A small CTC image transcriber, trained from scratch.
Model: 17.7M parameters, arch vit, patch size [4, 4], layers 10.
Rows from block 7 of a small CTC image transcriber, named by matrix and row number. Rows with one number belong to one neuron. Each number is 128 + 32 x the weight over its row's rms, rounded and kept within 0 to 255. All counts start at 0. Numbers have three digits each.
After each neuron's rows are labels from the 100 images, of 14848, where the neuron reaches its highest value: "patch colour" is the nearest of a few named colours to the mean colour under the peak. Only what is clearly more common there than usual is listed. The data: seven-segment displays showing three digits. In brackets: how many of the 100.
# fc1: MLP up (model.blocks.7.mlp.fc1.weight, 1536x384), inputs 0-95
# fc2: MLP down (model.blocks.7.mlp.fc2.weight, 384x1536, transposed), outputs 0-95

fc1.81:208126032134106133145119123124118119131128129189117108160113168102140131144129104107110092059165150203105163208097126141166139110111147128144139083106122113061128053108128159137171148099102043131128134133129093121116132151105120129156077129117102138172126181160093137097162111081183162136
fc2.81:174101125145121101138125169103112125117105125094152163177152135099044110154141147060129127149167066208158144113131139127098111191130104144098103078114146160146168130140084101086167132137131090172145133151122118135079129134164131111132120086143168062143192134042095129102093120149142116095
patch colour: red (27)

fc1.387:081125078151105080103071099126123165072121105194150120117129177136118080149170109115143203046157092142128142127129125142191155109148128131128128132120143130094128107170178128110097148108100156154143143133145127119104116127130150126146150177142104071146196185158109121047127118151129160148
fc2.387:127085120121075147107095128103126137125091119119128148137120128042118138107090204137118133151125082191061130120129159115154136117102153171078179168117177139171125095078123125124105131139142082173129132159118108128187107153136194123096140144182171139104191156079077141202098144124145127132
patch colour: grey (85)

fc1.663:137160126180134094123113108134187120199111153129140117151138176130178135141131055136128128125161103114093129168099103118140135140130164098053126176173158137130134133144161116148136120156060175122146132125097098161088151129155154173151118150128062068155194161166108137078105170117121122126
fc2.663:128057142111128171129137134128055147093083153156142222098099131078159216016147116147138173143111107136130156115138107127196179088086135105127144177157119129159134078161128146158132180136139155126122133183136166111179121108147187108125130128172157120055131118127130123153127153152130114131
patch colour: red (29)

fc1.701:055099097154127154151080131054139130137139186150122126115175172133131130128111129145127048094128097106146146108126096106125121130127082129129137058163128158167169180068145120182096125150200125116159107101112124138126144155093111121096171139132140151099101156074255145110105172142130087185
fc2.701:112123101151129131153168164081147136127157112116113148123061194166095143066084116124100093093155126112059088165173143124123140089157079164110146128103157119133141174162113136085168144156128139102124093158143106149142152106139183128129158100130124134170166152128099083170185124129136102134
patch colour: green (26)

fc1.199:124178136171121153110102115163181088124150134134090074152105166124075128137083121135079134100130150147111157187128111134142130131100139133096122117151107118092158152063124074071140123182117127095107110122145131112100120127131098104110100173107143090167138125166139156108133135141118151146
fc2.199:076086168072124101108122086141148113108128147170116164107131133098165111086088164102149153102098107041202138062142093110158182123085131125093166165113121116155110091143135141155142151141107126154126137174145146145219130121118206092147163138141166129109170081126128116171088113121131104116
patch colour: grey (60)

fc1.690:132159100091086150115148134118136174143128078133200132127117108076103096109129133117159121107099131108127135122111086147118169133170168146138115103113113136124192153035168091157122106121164083147144145052083147146128123119185132156098131184172174132126106134096184124113144155091134124109
fc2.690:112129131138120164129130139018138137112170128115124188131098186147116143055107114140081122111131123111000098120158128122127135137095183120138124092123129093141110162132133149122146144155118150129157111150148128141128130118116144107102154121112123126160138113127110124131142143134148130150
patch colour: green (28)

fc1.718:070092171137154117097127217141113149107110156073137086191104160174166103012089121098142103150132183135158067094106126130123115145126140128128085141070108100168109076155112139103088120110169121117096119094175081063126165119118134143114145122096083129152194131049128110000129135124125114142
fc2.718:140156132170088093119105102146130123129141091125075094128092122102154127148214120087084075121058173091116119159097118128098066110192104184052126190150153121041139127140114125130137127147101135169114139125121134137174173140137161113110107130100078138059167145124118164133122122117125055117
patch colour: green (27)

fc1.500:187118127110129108156039135120124119115086151141171156113195147116135094160103109103148033114126131108102098121101128155135072166126184144110059122176097129155113066128121081157140056103138127165139162122138090184127160154136090118127105156110075112193107160153118147123145138162105083129
fc2.500:144109163117147157137130109124036161139085158110122082112084093125092137157098076090155151176122125201163128189163138151103167123113101204066119088160118114131117087123131120139217172093174136165139156165129107153135144104148128067125127140080110128081128169116077077086123070119141104098
patch colour: red (26)

fc1.394:123168110123128151128146116105079131152234117127172122130133084122143121085159145134131128171122137102115130061109101129123158145157187095152101072098095179089181124120120103083115148123157100144165107068068091162154134137133164149108132163151139148143092120080228114107129199137105162088
fc2.394:142141110134090128139166161084153117106181128103152184133111206137122114073076073117097130126122123151000061150236090153109156119129135085132127154127111094135114148146130141159147139170121119147142093143130148129113132128101156097102125122142105114113148130172089119174132108132136108165
patch colour: green (35)

fc1.100:083144140138107083145163123130105086119119125052113084142095118143153132148130163120100117115129155097112119032108059139090171139140132174119162129135132138126128117145075202127157147131115181108125104137198146156114148081092136157085078078119131118096144130093068163171150197118090132177
fc2.100:104125127128152166123157128112113115134126125104123095139088105142127128152112092114115133162101087154168144100130095160112075102089113102131126156154114113079123138106164129041198120139090145138155210118124154145137172177053108093137126131127106129084121150119184134080149174133101128155
patch colour: grey (84)

fc1.631:138144122158117130083068180123066126143119164117138117119106138163063107158152149101152135126127125190104181157143107112152130096092085128132168179081124113090160119151151118137108169153108063115113128168171151098115110111145147138134126174157046100111085142175074129075123066133135128195
fc2.631:185039152164148148127105143131140120140155110122103146204166074064099126182106208084136125137153092173169136112129165140129120122074100155090105130138180165168106095098132153103134124085159146157133085168097045107061073171154098128091133126190138111170184148100111192135114124094124107082
patch colour: grey (71)

fc1.141:124140095092085158096138140120157194128137081108180124117127127072127098116137143111133126124106144117135130115120069152137151127178163139140099112120127132131179128060165082152112115118150089151158167078097146132149113110165129166116140173136168127100086136102158125102131133107124127121
fc2.141:115129128124126178134124134033134142126156126108112191129093177148125147068112107127093135128127121127000087127143143125117129146094203112143113095130122094142107186132142129111142145142120137129165121138138130132143127125113148099087165128128124141182139113126109127121137157125164140133
patch colour: green (38)